A small class-conditioned image diffusion model, trained from scratch.
Model: 1.73M parameters, 32-pixel images, widths [64, 64, 128].
Training: adamw at rate 0.0021, 6700 steps, batches of 512.
Data: trained on small renderings of single solids in any pose, 395000 training examples, 8.7 epochs.
Rows from block 2 of a small class-conditioned image diffusion model, named by matrix and row number. Rows with one number belong to one channel. Each number is 500 + 25 x the weight over its row's rms, rounded and kept within 0 to 999. All counts start at 0. Numbers have three digits each. After the name is the row's rms in percent of the matrix's.
After each channel's rows are labels from the 100 images, of 14848 (inputs lightly noised), where the channel reaches its highest value: "top examples" is what is common among them. Only what is clearly more common there than usual is listed. The data: small renderings of single solids in any pose. In brackets: how many of the 100, against the usual share in percent.
# convs0: first 3x3 conv (model.enc.1.0.convs.0.weight, 64x64x3x3, each kernel summed), inputs 0-63
# convs1: second 3x3 conv (model.enc.1.0.convs.1.weight, 64x64x3x3, transposed, each kernel summed), outputs 0-63

convs0.36 097:497488500481512464545472519520486541496502490524492441509537534460473462497509497508446487521470515481532492492506485497485528494496477472464496517512489523462477500499463489563521466469510477
convs1.36 075:480518465518483524528500487525476477544508535476492495510473485521569501512540517482554536512506450525452494529482512508497470476503551521516495495536518469513506522503505509513478521533506499
top examples: blotchy (26 vs 9.7)

convs0.11 072:499510501483491466541525521458526467508484543482526512494495512553489537545464475481522508484517483514513511529519513543485531505493471483465446528533476499472508474480480491482497508469508456
convs1.11 111:506468487490493498491540509488503532474493449515463457489499511482531494473502516543506487528489537502498480456460498416495510484493511525527499528442490495502461509484476495507531520513475494
top examples: glossy (76 vs 33.2)

convs0.59 083:526503516504511503474461503436444478469467467486486495501478513531487500544448500520488489504505470477495473506491488512463509498471507496516495526486482505481437478489484469507535482482540454
convs1.59 087:495478505525473504526538484512534515498519535469490517498516487464514511487495463444512537469510477499471529473500503452531455461525483519483510464492513438528509513498496519475458534511492505
top examples: striped (27 vs 10.2)

convs0.32 126:497486499516482518511518520469472484507476508510504518501487492513536471510517502475533487514498499482500513527464535514503506490533426469509489509551458509430516490515446501481501463457536511
convs1.32 148:482498507479503492494486500519502528484515502509533519515511506501539517512433500513482512455494473539537491489503513553416504526484521511492502446525521501531497474484513482497444522478502484
top examples: white (33 vs 8.3)

convs0.57 110:503482521481484484477477488436480496470476465488496513477474510487468477474486494500498445483492483482502482510471494495505512482483479507475506494514501489495471473380483483483511486470503511
convs1.57 092:519509468508459504504469506521521495534509514509493463513542492472551514534464491469493535475497487482477518517504504515496467522461494502527448479511512468535503552474512484532490538514549479
top examples: matte (63 vs 32.9); blotchy (30 vs 9.7)

convs0.46 098:513501494456443469466541510470513488500485488484492538441517470513493515495494490476473473488480443477465506477467506482506464517468480513505483480488482523474470462500482462492493497497498449
convs1.46 139:483528518493509507464517526535520515516506488480545437476502520492493526476500492515503487489522499496517484461463439477486521446568515486494521500518519495506516480507505493514539482554530497
top examples: striped (31 vs 10.2)

convs0.24 065:502491529488420443487456489546510479511489506510508541500537513559475501482483507515468472506495509520492506487472499481500478511492508443477474504492500539471469479528515510531507483503515486
convs1.24 074:515465449478507483505548519512522490492504467504529430479493528505524493519505507502490552508510487483514515502515507478526501516507419521539523495521484519457518503476481525492522541480507515
top examples: glossy (60 vs 33.2)

convs0.2 084:470520526468505500472501501480498525506507492544484528470473493484490489487538506444457510481480515529478518480485512486520491521519507469446559485537468536489492536512523505464466490543489508
convs1.2 073:504448480485463513498492564485525463507534507460505494483511498530498487500505493506536502531466464490501483537500507502524480526491484523532487498451456533485495485486444463511540497513530523
top examples: plain (91 vs 59.9)

convs0.10 207:519509495517486494488573520493481491507479493499524478497497497462496501500545501511466494516520479499503535482508508505521504480542486524540505576501503485500507535461506495424547522473511493
convs1.10 062:484505544475498507497478487530540508508509499482426545519501462515529535490457508486525509460463501508497501499480522494479473466463506472468484482495492512541484517521529478539476548509483496
top examples: glossy (79 vs 33.2)

convs0.31 090:507516502465480505458470469461471487464474499489497538456462481515524521495493508497511506500509449500482459498483495475525500459482517536498508479485493468483477495421503484468516488518472461
convs1.31 111:453493474494479471512536517547516515499540539509510500471544503495466521518518504456469508482470462514511492508502490522491516529519527536540476481506496508544471480442483513484471541488505485
top examples: plain (90 vs 59.9)

convs0.48 085:526538524534505492455481502504545480560495472481525494507482482501442493496458517495461488475520514505513557514483481527499522516482515497535509519512556493503543500479506502463478493511527515
convs1.48 071:476465484496451484529534521534529486486517538500472552542482479520528477500503448491491523497470466504485485515533522532522475505520465485510489528484449533495474485523492471519512519484470508
top examples: dotted (32 vs 10.1)